{
  "dataset": "seven-segment displays showing three digits",
  "crop_scale_min": 1,
  "targets": ["third digit"],
  "num_classes": 10,
  "hidden_act": "relu",
  "residual_scale": 0.1,
  "label_smoothing": 0.1,
  "residual_init": "none",
  "orthogonalizer": "newton_schulz_5"
}
Rows from block 12 of a small image classifier, named by matrix and row number. Rows with one number belong to one channel. Each number is 50 + 10 x the weight over its row's rms, rounded and kept within 0 to 99. All counts start at 0.
After each channel's rows are labels from the 100 images, of 14976, where the channel reaches its highest value: "strongest on" is what is common among them. Only what is clearly more common there than usual is listed. The data: seven-segment displays showing three digits. In brackets: how many of the 100, against the usual share in percent.
# convs0: first 3x3 conv (model.blocks.12.convs.0.weight, 384x384x3x3, standardized in use, each kernel summed), inputs 105-139
# convs1: second 3x3 conv (model.blocks.12.convs.1.weight, 384x384x3x3, standardized in use, transposed, each kernel summed), outputs 105-139

convs0.250:55 58 45 48 53 42 62 56 40 44 41 44 35 51 46 41 40 45 43 54 54 45 34 50 43 33 44 32 50 44 65 47 45 49 49
convs1.250:49 31 34 51 45 51 43 59 42 49 58 41 53 48 47 56 42 48 52 41 42 51 51 46 53 56 64 36 43 43 54 46 33 52 59
strongest on: the digit 2 (100 vs 27); third digit: 2 (100 vs 10.2)

convs0.337:53 65 61 53 44 49 44 47 58 57 81 39 66 49 52 58 51 57 51 52 43 59 49 57 47 45 54 47 56 56 42 55 70 51 36
convs1.337:52 13 53 68 48 44 54 47 36 38 28 51 51 43 43 39 51 38 52 48 60 52 40 40 47 40 72 61 51 40 42 29 53 36 40
strongest on: third digit: 1 (28 vs 10.3)

convs0.166:45 45 51 61 57 53 50 46 30 42 74 41 61 39 44 71 38 60 72 39 58 39 37 33 51 82 63 55 53 50 45 42 42 58 48
convs1.166:50 62 52 40 64 66 48 40 63 49 33 43 50 50 27 42 57 52 47 65 45 52 66 55 38 09 41 60 57 38 58 42 69 51 52
strongest on: third digit: 0 (36 vs 10.2); third digit: 6 (35 vs 10)

convs0.174:49 27 46 55 51 53 65 76 53 45 43 44 47 55 40 47 32 59 56 47 64 44 56 43 44 39 60 68 50 50 47 51 64 42 33
convs1.174:48 23 37 38 57 51 57 66 50 50 37 57 27 55 46 43 42 57 62 45 36 49 43 25 64 57 52 60 46 38 58 60 46 51 46
strongest on: the digit 5 (70 vs 27.2); third digit: 5 (65 vs 10); third digit: 9 (34 vs 9.7)

convs0.363:43 38 46 47 58 51 68 48 50 71 31 60 51 56 47 37 38 48 50 53 59 41 56 49 63 30 60 49 50 59 48 64 63 76 49
convs1.363:52 12 40 47 48 80 50 64 61 48 68 48 53 67 50 56 47 66 48 45 47 52 69 59 58 66 54 56 50 44 54 69 54 57 40
strongest on: the digit 5 (84 vs 27.2); third digit: 5 (79 vs 10)

convs0.131:57 66 52 47 47 63 43 47 35 47 69 50 41 52 54 43 38 48 65 52 50 46 58 60 45 30 56 62 51 47 47 56 46 48 58
convs1.131:39 57 66 59 59 58 56 52 45 53 48 59 50 46 47 57 57 54 49 54 49 48 57 48 47 63 54 51 50 51 44 70 57 65 61
strongest on: the digit 6 (67 vs 27.1); third digit: 6 (61 vs 10); third digit: 5 (28 vs 10)

convs0.91:58 48 55 49 50 52 47 54 61 54 23 38 56 48 54 55 57 44 55 55 47 45 87 39 51 56 69 51 46 50 44 69 52 55 44
convs1.91:49 47 50 37 55 54 58 41 39 53 33 59 63 41 63 52 36 59 62 73 51 43 47 59 59 63 48 63 64 31 71 52 49 63 65
strongest on: the digit 7 (77 vs 26.9); third digit: 7 (74 vs 9.7)

convs0.30:59 57 49 48 43 61 55 54 46 64 50 57 55 51 54 45 54 52 53 54 51 58 52 52 50 28 53 60 65 48 55 54 51 35 40
convs1.30:52 43 52 64 81 62 55 51 48 58 44 55 70 46 70 62 57 58 71 50 71 59 55 59 54 64 59 58 49 77 54 43 60 54 53
strongest on: third digit: 2 (34 vs 10.2); third digit: 7 (32 vs 9.7)

convs0.351:49 65 49 51 53 52 57 53 50 44 55 50 44 59 43 39 48 69 51 52 52 49 24 54 59 58 45 52 49 46 45 60 51 46 08
convs1.351:40 75 50 54 51 33 39 68 38 80 60 48 59 57 47 42 51 51 43 51 60 49 34 43 51 56 36 42 37 66 42 60 40 44 49
strongest on: the digit 8 (74 vs 27.2); third digit: 8 (66 vs 10); third digit: 9 (34 vs 9.7)

convs0.73:54 49 59 53 58 18 60 53 57 50 47 47 46 51 46 54 55 62 56 54 43 54 46 43 61 58 51 48 49 55 41 59 44 43 50
convs1.73:40 53 49 72 46 41 44 49 68 27 30 46 59 57 60 45 50 57 55 45 47 49 56 54 19 45 42 45 59 53 67 43 40 38 55
strongest on: the digit 3 (100 vs 26.9); third digit: 3 (100 vs 9.9)

convs0.314:51 33 56 52 52 54 65 58 29 39 50 52 35 66 42 43 44 51 62 52 43 44 59 50 55 66 60 53 54 41 44 54 47 63 50
convs1.314:51 57 55 72 78 51 54 58 53 61 58 51 57 47 62 45 47 61 57 57 59 54 41 69 45 58 82 45 49 63 41 54 41 55 50
strongest on: third digit: 8 (45 vs 10); third digit: 9 (33 vs 9.7)

convs0.82:60 59 49 55 53 57 48 58 61 60 48 47 56 53 58 66 60 41 43 55 60 56 63 62 59 43 58 49 54 56 52 41 67 49 20
convs1.82:42 66 43 37 48 35 34 54 54 64 61 48 45 61 60 45 44 46 41 43 64 51 27 35 48 56 38 49 65 67 58 40 65 54 48
strongest on: the digit 0 (55 vs 27.1); third digit: 0 (39 vs 10.2)

convs0.356:61 39 49 49 56 41 63 55 52 51 51 52 47 47 50 50 51 75 38 58 64 55 41 49 59 37 53 50 45 49 44 47 47 64 61
convs1.356:56 48 28 46 24 57 50 59 40 59 52 50 53 53 47 38 49 51 59 46 46 51 44 48 66 50 44 48 49 63 62 63 51 51 43
strongest on: the digit 8 (100 vs 27.2); third digit: 8 (100 vs 10)

convs0.108:59 26 42 58 45 59 39 52 75 60 50 60 33 51 54 50 49 57 43 61 51 60 53 66 49 53 64 49 52 48 67 51 48 42 19
convs1.108:67 80 61 59 65 72 52 53 55 55 48 53 66 73 70 47 52 66 73 50 57 47 57 60 64 41 58 57 53 58 57 52 62 53 49
strongest on: the digit 4 (58 vs 27.4); third digit: 4 (48 vs 10.1); third digit: 2 (27 vs 10.2)

convs0.49:58 31 60 40 40 34 39 53 44 54 39 65 57 58 46 38 53 53 55 42 41 49 70 53 51 57 38 51 56 50 40 51 58 37 32
convs1.49:53 53 49 55 59 43 47 42 50 51 38 52 73 61 46 47 52 65 54 44 59 64 39 40 68 63 55 45 54 56 53 38 57 53 41
strongest on: third digit: 9 (32 vs 9.7)

convs0.87:50 19 55 54 47 46 43 39 61 57 38 56 41 62 52 48 51 53 55 38 45 43 46 54 48 51 62 55 59 44 26 52 67 58 71
convs1.87:42 34 42 47 58 65 49 36 51 51 53 48 54 55 56 57 52 52 51 51 64 45 62 65 58 59 48 50 53 50 41 64 59 57 42
strongest on: the digit 5 (66 vs 27.2); third digit: 5 (52 vs 10); third digit: 6 (29 vs 10)

convs0.11:50 39 55 52 61 46 52 53 43 55 33 42 46 53 46 64 53 49 52 63 44 45 50 51 43 60 67 63 52 57 51 43 56 37 23
convs1.11:34 65 47 53 45 53 51 50 40 49 68 28 72 62 47 43 47 42 39 60 57 56 34 58 42 54 44 50 56 48 29 64 66 55 55
strongest on: third digit: 8 (31 vs 10)

convs0.328:46 60 52 42 31 68 46 51 55 50 69 37 48 45 49 38 54 44 54 53 37 64 53 49 42 48 34 57 49 54 65 51 47 42 64
convs1.328:40 27 58 50 42 49 51 66 46 47 31 61 49 52 43 55 41 43 49 41 48 42 41 49 59 51 49 47 51 46 49 60 59 42 52
strongest on: the digit 6 (92 vs 27.1); third digit: 6 (89 vs 10); green glow (36 vs 16.7)

convs0.191:57 47 48 54 66 53 65 68 55 49 47 49 44 55 52 45 53 64 56 70 64 38 44 25 55 49 67 47 55 45 69 47 48 43 29
convs1.191:39 60 49 45 46 27 48 43 43 67 51 59 52 51 56 34 48 51 36 47 54 50 45 41 41 67 57 54 32 47 19 54 58 52 44
strongest on: the digit 8 (100 vs 27.2); third digit: 8 (100 vs 10)

convs0.274:37 16 54 53 51 56 54 54 58 47 39 31 84 50 49 46 32 62 52 54 53 53 55 35 41 54 62 55 55 56 53 45 37 50 35
convs1.274:50 60 49 52 50 63 47 52 55 55 43 40 35 76 51 48 65 58 51 42 41 55 56 62 49 59 40 69 43 50 62 66 68 61 61
strongest on: third digit: 7 (30 vs 9.7); third digit: 1 (28 vs 10.3)

convs0.310:49 54 38 54 49 56 51 53 50 57 40 49 41 55 60 51 55 69 49 49 66 47 57 38 40 52 63 46 51 62 46 62 63 54 33
convs1.310:70 36 44 49 45 33 55 33 46 40 30 35 46 46 55 50 47 47 57 50 38 52 52 45 44 45 55 50 50 50 47 55 61 58 41
strongest on: the digit 0 (82 vs 27.1); third digit: 0 (79 vs 10.2)

convs0.130:59 75 56 47 41 49 48 40 65 57 68 44 59 50 40 57 51 42 52 56 42 41 59 52 71 61 50 51 42 44 55 47 43 51 21
convs1.130:29 20 43 55 61 38 56 50 43 60 41 63 37 34 42 48 48 60 57 52 49 45 53 26 45 55 28 45 52 47 52 27 51 29 29
strongest on: the digit 3 (62 vs 26.9); third digit: 3 (56 vs 9.9); third digit: 5 (28 vs 10)

convs0.312:64 70 56 50 33 71 46 48 66 53 53 43 50 44 68 44 61 54 55 38 38 59 68 51 42 46 37 50 57 62 52 49 44 44 63
convs1.312:35 27 47 53 52 44 43 50 56 53 50 53 53 43 39 30 45 52 29 56 48 29 38 64 51 39 47 34 58 48 46 40 51 56 43
strongest on: the digit 1 (99 vs 27.4); third digit: 1 (99 vs 10.3)

convs0.156:57 34 59 50 58 36 52 59 38 58 40 52 38 50 61 45 45 46 61 54 57 46 51 45 47 50 48 49 57 44 58 44 49 55 48
convs1.156:57 64 58 47 42 53 48 57 45 43 57 49 39 49 41 56 53 38 46 47 49 48 66 45 65 42 56 51 43 46 48 49 58 67 50
strongest on: the digit 4 (100 vs 27.4); third digit: 4 (100 vs 10.1)

convs0.244:52 30 56 49 66 58 65 54 38 56 48 54 69 41 52 38 49 50 43 69 50 45 54 51 40 42 51 42 57 41 60 61 51 52 49
convs1.244:69 52 32 49 66 72 51 58 55 55 59 54 53 60 60 45 51 62 70 51 59 51 53 49 57 47 60 37 49 72 53 58 58 57 61
strongest on: third digit: 8 (33 vs 10)

convs0.248:54 48 53 56 37 52 45 46 44 56 65 40 38 58 65 48 51 54 48 40 51 60 64 47 32 47 40 53 41 37 36 47 50 50 48
convs1.248:47 64 49 50 50 75 41 54 51 59 49 46 48 63 42 38 41 33 45 54 64 46 50 54 63 61 52 46 53 27 57 46 50 32 49
strongest on: the digit 9 (65 vs 26.5); third digit: 9 (50 vs 9.7)

convs0.292:49 60 51 49 52 42 49 43 71 44 37 47 42 52 48 52 44 61 51 59 61 55 46 43 46 45 52 53 51 52 43 51 45 47 05
convs1.292:25 47 48 51 32 54 67 58 50 58 59 69 54 46 34 63 42 33 46 57 52 34 47 40 54 42 37 37 46 43 40 31 66 37 30
strongest on: the digit 3 (58 vs 26.9); third digit: 3 (51 vs 9.9); third digit: 9 (32 vs 9.7)

convs0.330:44 70 41 44 44 58 50 55 56 51 63 52 50 53 51 44 46 45 37 56 63 46 62 70 40 53 52 53 61 53 41 45 69 55 61
convs1.330:49 47 37 59 47 36 48 67 47 56 48 42 46 38 44 54 53 45 55 53 28 52 43 62 53 41 58 61 48 42 36 96 33 45 52
strongest on: third digit: 9 (35 vs 9.7); third digit: 0 (33 vs 10.2); third digit: 4 (30 vs 10.1)

convs0.275:59 36 47 57 55 52 45 44 51 56 32 37 52 60 46 46 50 48 48 40 43 69 49 52 38 50 56 57 49 48 42 60 55 45 57
convs1.275:45 78 52 43 55 52 46 57 52 58 49 39 46 56 85 58 52 56 63 59 64 39 62 55 70 24 70 37 66 51 42 50 54 63 45
strongest on: third digit: 9 (33 vs 9.7)

convs0.10:36 27 50 53 59 68 55 72 28 44 24 40 49 66 62 41 49 36 50 44 54 52 54 70 49 58 59 50 52 42 46 68 35 61 34
convs1.10:57 45 56 51 52 38 41 57 45 54 49 67 62 45 53 55 57 54 65 52 36 58 47 49 50 46 56 55 38 51 51 60 44 45 48
strongest on: the digit 8 (100 vs 27.2); third digit: 8 (100 vs 10)

convs0.188:44 20 51 61 71 48 73 50 51 63 29 53 37 53 46 37 58 46 54 54 52 58 50 53 49 49 56 56 55 34 58 47 49 62 42
convs1.188:54 38 63 52 49 57 53 54 49 42 49 42 57 58 50 66 52 53 63 48 50 52 45 30 64 45 61 68 61 64 56 48 49 59 56
strongest on: third digit: 8 (27 vs 10)

convs0.50:52 10 56 58 56 50 54 60 63 48 50 60 28 64 51 54 47 50 50 46 55 44 53 45 28 54 51 65 54 53 36 52 69 56 25
convs1.50:54 46 60 47 45 71 47 65 79 60 58 35 52 61 59 42 44 42 52 40 52 60 57 58 72 50 37 56 48 45 40 67 41 56 53
strongest on: the digit 3 (59 vs 26.9); third digit: 3 (52 vs 9.9)

convs0.224:53 69 43 53 52 42 48 54 53 43 57 60 30 53 69 18 49 36 45 47 56 56 40 68 57 37 48 48 48 53 63 66 61 37 33
convs1.224:66 54 53 49 62 37 31 83 58 39 53 39 53 46 41 40 52 60 53 48 47 62 49 48 27 49 59 42 62 33 39 53 62 39 36
strongest on: the digit 9 (76 vs 26.5); third digit: 9 (71 vs 9.7); green glow (36 vs 16.7); third digit: 8 (27 vs 10)

convs0.321:55 46 57 53 43 74 30 53 37 55 38 52 71 57 47 39 58 46 55 54 49 54 47 53 75 48 54 48 54 46 51 52 44 41 27
convs1.321:46 54 43 43 73 67 62 53 59 59 57 56 56 55 50 66 48 64 62 65 58 64 54 58 50 63 67 55 51 58 53 56 48 67 62
strongest on: third digit: 2 (33 vs 10.2)

convs0.262:46 36 61 52 72 49 42 50 47 50 30 56 48 53 46 51 59 56 58 46 37 57 57 41 51 49 58 57 51 45 45 41 37 54 35
convs1.262:47 61 48 50 06 42 45 58 46 42 59 50 47 44 48 57 47 53 48 49 30 50 63 61 40 59 59 46 42 34 48 56 49 43 47
strongest on: third digit: 1 (40 vs 10.3)

convs0.134:60 23 59 71 48 45 56 52 53 49 58 66 64 52 49 60 49 55 48 47 57 53 33 53 56 35 61 70 52 58 40 49 42 61 35
convs1.134:50 59 56 60 51 51 51 56 65 45 38 42 33 68 45 47 50 54 48 64 31 44 37 52 45 28 44 55 59 51 55 41 54 38 65
strongest on: third digit: 1 (42 vs 10.3)

convs0.196:54 18 54 61 48 60 36 62 53 50 57 42 49 47 37 59 46 51 44 58 44 39 46 50 56 61 60 49 54 47 59 57 43 39 03
convs1.196:67 57 61 56 55 53 65 49 64 52 75 52 49 60 43 68 50 53 49 49 54 49 61 53 75 58 49 58 59 37 41 73 63 63 51
strongest on: third digit: 2 (42 vs 10.2); third digit: 0 (36 vs 10.2)

convs0.378:57 69 47 56 55 53 48 42 41 53 58 62 52 40 50 55 48 54 54 56 62 52 53 61 48 34 58 55 50 50 42 56 44 56 76
convs1.378:53 40 57 46 46 54 68 53 50 50 52 58 55 49 41 63 56 49 47 44 67 43 91 49 60 69 44 55 56 40 52 55 58 56 52
strongest on: the digit 5 (92 vs 27.2); third digit: 5 (88 vs 10)

convs0.41:61 34 48 45 61 44 58 55 57 45 35 51 50 44 58 34 46 56 55 54 39 51 40 51 56 40 43 53 49 50 49 55 33 44 43
convs1.41:50 61 64 61 53 55 46 64 48 46 51 50 42 53 43 61 46 51 49 55 48 45 43 47 33 61 50 48 50 50 61 48 35 51 63
strongest on: the digit 6 (95 vs 27.1); third digit: 6 (91 vs 10)

convs0.227:53 58 49 49 46 62 55 58 44 49 62 41 48 57 58 48 52 51 46 50 59 47 55 40 44 60 46 46 52 45 46 58 61 47 50
convs1.227:52 64 49 53 58 40 44 38 62 44 42 49 56 48 42 49 47 44 58 42 50 47 39 55 45 44 32 47 43 56 53 48 52 48 33
strongest on: third digit: 1 (45 vs 10.3); third digit: 4 (31 vs 10.1)

convs0.59:41 15 50 54 40 63 57 56 50 51 53 51 49 45 50 44 63 52 57 62 41 50 52 44 45 42 53 47 49 41 68 47 48 47 31
convs1.59:52 80 46 57 81 47 41 56 57 69 58 47 51 43 51 44 45 50 61 37 63 59 40 45 62 85 83 58 49 47 49 39 69 66 53
strongest on: the digit 9 (91 vs 26.5); third digit: 9 (86 vs 9.7)

convs0.320:47 43 44 31 41 49 53 46 49 46 37 44 36 58 47 52 28 67 57 50 56 52 32 47 34 55 35 63 50 61 54 53 52 48 47
convs1.320:49 36 50 66 61 67 57 46 38 39 54 52 57 59 35 50 56 56 65 47 59 51 42 49 59 87 56 54 56 41 59 49 43 42 58
strongest on: third digit: 9 (38 vs 9.7); third digit: 8 (27 vs 10)

convs0.216:51 24 47 50 56 52 51 48 56 59 45 53 54 62 48 52 45 71 53 43 56 41 49 53 52 47 53 56 48 54 35 68 84 54 50
convs1.216:56 44 57 44 60 49 52 54 52 35 44 48 46 53 54 32 51 43 51 37 63 58 58 55 52 40 39 53 84 46 59 64 35 55 34
strongest on: the digit 8 (71 vs 27.2); third digit: 8 (61 vs 10); third digit: 0 (39 vs 10.2)

convs0.324:40 35 53 51 52 39 40 57 34 60 27 50 39 40 49 53 40 66 46 60 51 41 57 35 50 30 46 41 39 54 52 42 53 51 69
convs1.324:44 65 54 43 33 65 50 54 54 44 73 43 56 53 52 58 45 53 65 46 38 46 53 67 41 70 46 56 37 52 64 57 39 54 43
strongest on: third digit: 1 (40 vs 10.3); third digit: 9 (35 vs 9.7)

convs0.359:45 12 44 51 39 52 50 42 49 54 63 57 65 45 43 51 47 55 55 59 46 52 54 63 61 37 41 53 48 45 47 42 31 52 50
convs1.359:45 26 44 35 53 44 58 44 56 58 47 40 35 61 50 37 50 52 54 36 49 54 58 42 59 40 46 48 33 50 68 55 48 41 57
strongest on: the digit 5 (68 vs 27.2); third digit: 5 (62 vs 10); third digit: 3 (36 vs 9.9)

convs0.63:48 25 55 56 41 41 54 57 49 56 50 60 83 58 53 41 38 57 51 43 51 51 41 58 60 36 49 70 53 53 54 58 45 63 34
convs1.63:59 52 38 55 44 75 65 52 52 36 39 49 48 50 63 34 56 52 55 53 66 47 56 62 25 43 71 66 59 39 60 59 57 50 63
strongest on: third digit: 3 (38 vs 9.9)

convs0.54:74 51 60 48 49 39 63 54 60 51 37 46 51 59 49 41 40 49 44 61 49 49 48 44 62 49 14 52 66 42 45 51 64 62 43
convs1.54:61 38 55 45 55 53 41 44 48 57 73 48 56 58 54 68 60 63 54 45 47 78 62 52 57 33 81 43 57 57 35 52 23 69 35
strongest on: third digit: 0 (29 vs 10.2)

convs0.183:58 65 49 35 53 40 51 55 41 45 74 33 47 45 54 27 47 56 49 50 42 58 44 52 59 48 46 47 45 47 55 62 44 49 95
convs1.183:33 31 39 57 39 50 50 37 45 54 33 46 51 45 32 49 49 41 44 48 46 29 39 36 37 63 41 49 45 57 48 25 46 39 58
strongest on: the digit 6 (100 vs 27.1); third digit: 6 (100 vs 10)

convs0.14:49 46 51 63 44 60 38 47 40 46 62 47 40 55 49 40 50 48 67 50 46 51 50 51 34 63 46 53 53 55 50 54 51 33 58
convs1.14:56 66 53 43 58 61 41 44 55 56 39 45 56 35 55 56 53 56 52 47 78 65 59 49 72 35 46 58 66 49 48 30 56 55 46
strongest on: third digit: 8 (30 vs 10)

convs0.6:51 42 55 48 51 41 37 46 60 50 48 55 48 55 57 44 51 59 51 49 50 53 45 56 58 37 44 52 54 53 38 65 47 50 69
convs1.6:40 50 45 49 49 59 51 36 60 40 56 50 43 54 45 79 50 49 47 41 47 44 66 47 45 53 39 66 46 46 39 59 63 36 56
strongest on: the digit 6 (64 vs 27.1); third digit: 6 (60 vs 10); third digit: 5 (39 vs 10)

convs0.102:21 55 46 48 35 52 78 58 36 50 74 46 44 47 65 49 48 60 38 63 56 50 51 55 55 32 49 32 49 48 54 44 59 49 55
convs1.102:45 68 71 48 59 50 48 35 47 46 47 56 57 57 71 47 47 46 56 75 50 47 51 69 42 47 54 50 55 53 61 39 53 58 46
strongest on: third digit: 7 (32 vs 9.7)

convs0.1:59 36 53 58 44 50 57 49 46 56 48 52 60 50 56 30 49 37 54 55 39 55 53 47 48 23 57 60 56 39 50 57 54 59 49
convs1.1:55 55 37 44 54 42 63 49 50 57 47 59 57 47 51 60 58 76 65 53 31 52 38 56 53 63 47 48 62 36 62 51 21 65 44
strongest on: third digit: 0 (28 vs 10.2); third digit: 3 (26 vs 9.9)

convs0.176:58 27 44 46 54 63 51 57 59 51 46 55 52 56 62 30 72 42 46 51 61 48 56 65 55 43 53 46 50 49 45 57 43 67 37
convs1.176:61 64 42 60 61 42 64 57 51 67 58 40 72 48 51 69 48 60 78 52 60 49 65 52 59 55 54 55 49 49 46 49 59 74 46
strongest on: the digit 4 (99 vs 27.4); third digit: 4 (99 vs 10.1)

convs0.185:48 52 49 48 56 44 54 44 65 55 66 60 46 57 59 61 55 66 48 40 46 50 57 59 59 50 57 56 46 50 57 49 50 48 22
convs1.185:45 56 66 54 43 39 58 50 48 56 46 62 58 43 31 74 44 44 54 56 46 48 51 31 40 34 39 49 36 49 43 51 56 28 41
strongest on: third digit: 3 (39 vs 9.9); third digit: 9 (31 vs 9.7)

convs0.239:50 31 47 55 72 57 49 42 61 53 61 51 41 48 57 53 50 50 47 44 44 51 35 42 58 36 52 50 48 47 51 50 45 55 43
convs1.239:51 58 45 49 49 57 60 55 64 42 53 36 56 60 53 50 53 62 52 55 46 47 47 38 52 53 51 53 45 53 59 49 66 63 62
strongest on: the digit 5 (58 vs 27.2); third digit: 5 (41 vs 10)

convs0.298:54 71 50 64 64 47 39 49 50 53 41 53 55 63 60 41 62 53 52 58 66 65 57 56 44 38 56 62 53 44 34 36 56 50 59
convs1.298:52 51 54 63 47 52 50 53 41 49 50 57 60 43 48 69 51 62 43 43 61 34 61 54 37 39 51 64 50 78 47 55 69 38 55
strongest on: third digit: 2 (26 vs 10.2); third digit: 6 (25 vs 10)

convs0.322:37 46 48 50 43 59 52 58 37 55 65 49 46 50 61 56 56 55 43 53 50 55 51 54 53 49 48 48 44 45 57 45 56 60 72
convs1.322:46 75 59 38 48 39 46 56 57 46 34 59 49 26 54 44 40 54 68 47 54 35 63 50 39 60 52 41 42 35 54 65 57 52 43
strongest on: the digit 4 (59 vs 27.4); third digit: 4 (53 vs 10.1)

convs0.217:44 62 62 38 47 53 53 46 36 45 42 63 64 58 69 64 63 46 60 48 58 44 52 48 47 47 53 43 51 40 55 65 49 63 58
convs1.217:47 51 41 17 42 51 53 53 48 43 32 57 39 38 49 58 47 50 43 54 52 50 51 54 56 33 49 44 56 38 56 46 57 50 48
strongest on: the digit 7 (100 vs 26.9); third digit: 7 (100 vs 9.7)

convs0.147:47 58 49 59 51 47 36 43 48 53 23 59 34 48 49 36 45 50 51 44 40 55 51 40 41 51 49 56 52 48 36 56 52 48 21
convs1.147:46 63 49 39 57 57 43 47 52 62 51 50 52 51 48 46 61 47 66 49 44 47 51 45 48 83 46 34 59 55 50 37 54 40 52
strongest on: the digit 3 (85 vs 26.9); third digit: 3 (83 vs 9.9); blue glow (36 vs 16.8)

convs0.53:42 47 57 45 54 49 72 62 41 51 44 40 71 50 50 38 44 49 47 48 38 39 50 45 42 53 49 48 57 49 65 54 55 32 65
convs1.53:48 50 37 56 53 56 49 36 57 29 42 35 34 57 52 62 57 39 67 48 55 53 45 57 50 47 52 61 45 60 28 60 38 70 47
strongest on: third digit: 3 (42 vs 9.9)

convs0.7:60 57 45 54 16 58 45 50 46 47 61 46 67 49 57 49 60 54 49 39 62 43 67 51 41 40 40 49 42 45 37 63 48 57 58
convs1.7:47 53 51 34 43 66 30 44 48 47 46 46 35 36 25 48 53 44 58 54 42 45 56 44 40 62 47 52 45 44 46 42 54 41 38
strongest on: the digit 2 (65 vs 27); third digit: 2 (50 vs 10.2)

convs0.338:51 47 53 47 47 41 35 43 51 57 47 51 44 59 45 39 60 49 45 37 48 53 73 50 35 44 42 55 50 49 47 57 64 36 41
convs1.338:56 50 43 44 46 53 55 47 56 51 53 49 56 50 51 56 43 45 51 45 59 52 66 57 49 49 41 48 49 41 50 57 60 39 47
strongest on: third digit: 0 (31 vs 10.2)

convs0.105:38 65 50 50 45 55 45 38 41 50 51 45 25 46 63 60 64 56 48 56 49 56 61 55 40 50 46 37 50 52 52 65 52 56 92
convs1.105:40 41 46 50 60 58 62 46 38 51 45 50 45 20 41 37 35 46 52 51 55 40 55 46 44 55 25 28 47 45 52 39 41 36 40
strongest on: the digit 2 (83 vs 27); third digit: 2 (76 vs 10.2)

convs0.98:45 46 60 60 57 30 60 65 33 56 55 53 64 55 51 61 52 54 57 58 60 33 68 56 47 45 66 59 40 46 60 53 46 64 31
convs1.98:40 59 61 48 49 48 49 26 45 55 58 34 59 55 57 55 50 60 54 58 59 63 41 72 40 44 50 45 50 38 65 41 49 57 60
strongest on: the digit 1 (82 vs 27.4); third digit: 1 (71 vs 10.3)

convs0.163:49 58 50 62 45 50 46 47 64 54 71 50 44 57 49 55 49 49 51 56 48 53 34 55 64 41 37 51 45 45 43 59 54 56 13
convs1.163:49 64 52 40 58 43 36 56 46 58 37 55 44 44 57 28 45 52 42 48 56 47 47 48 36 53 50 62 47 51 27 53 35 44 28
strongest on: the digit 9 (78 vs 26.5); third digit: 9 (70 vs 9.7); third digit: 8 (30 vs 10)

convs0.241:65 41 49 56 48 64 53 42 51 60 53 46 69 51 54 46 49 39 61 46 44 55 60 56 33 48 57 51 49 51 51 51 47 68 17
convs1.241:44 49 59 60 62 66 57 52 47 39 31 51 22 57 58 66 55 51 51 48 52 51 48 52 55 34 77 46 51 49 47 42 58 62 50
strongest on: third digit: 2 (38 vs 10.2)

convs0.93:46 63 55 53 47 45 57 59 47 41 60 54 45 43 41 48 40 41 56 48 56 50 64 42 61 62 41 52 43 41 67 47 36 42 45
convs1.93:46 41 46 50 49 44 49 50 48 41 34 54 54 56 40 46 45 23 41 56 40 43 25 29 31 44 48 48 46 42 51 36 52 43 59
strongest on: third digit: 1 (43 vs 10.3); third digit: 3 (36 vs 9.9)

convs0.201:51 33 66 62 54 48 52 51 33 54 40 43 61 58 53 57 49 58 57 46 54 54 49 54 56 45 41 52 52 48 47 60 46 38 29
convs1.201:58 60 53 55 61 40 55 47 40 60 54 56 57 47 56 52 60 44 59 40 42 54 40 52 54 52 51 49 43 49 20 62 12 49 43
strongest on: the digit 8 (100 vs 27.2); third digit: 8 (100 vs 10)

convs0.367:40 41 51 61 44 57 50 60 70 52 56 53 46 55 47 71 56 58 50 44 69 41 36 64 22 52 51 47 51 53 47 44 60 46 69
convs1.367:50 73 31 36 56 43 50 54 57 56 36 61 45 52 39 21 47 43 38 32 57 49 60 47 52 39 64 48 60 33 46 41 65 55 38
strongest on: the digit 4 (80 vs 27.4); third digit: 4 (76 vs 10.1)

convs0.139:46 46 44 60 49 41 58 46 49 48 48 48 50 56 51 72 49 54 51 57 47 43 34 45 60 44 53 63 52 52 45 55 60 64 14
convs1.139:45 56 47 51 44 46 53 51 43 57 41 39 36 44 53 58 52 51 51 60 50 48 45 51 42 55 45 47 53 69 79 42 40 60 60
strongest on: the digit 9 (99 vs 26.5); third digit: 9 (99 vs 9.7)

convs0.177:58 41 54 49 39 49 34 56 45 52 55 59 62 42 45 61 47 42 46 54 58 66 62 53 52 37 74 55 58 63 64 44 38 47 29
convs1.177:55 55 53 50 40 36 63 37 42 44 47 61 43 41 66 39 43 60 60 45 52 50 45 48 50 63 50 64 42 36 47 74 54 59 43
strongest on: third digit: 7 (30 vs 9.7); third digit: 1 (30 vs 10.3)

convs0.100:63 71 45 65 52 57 42 52 35 50 61 59 51 49 46 64 33 52 58 53 59 54 60 51 42 33 51 53 57 50 55 55 60 62 44
convs1.100:50 48 58 44 42 47 42 48 51 67 37 56 60 46 48 56 50 46 56 57 59 47 59 65 72 41 48 52 57 59 44 58 68 45 45
strongest on: third digit: 8 (27 vs 10)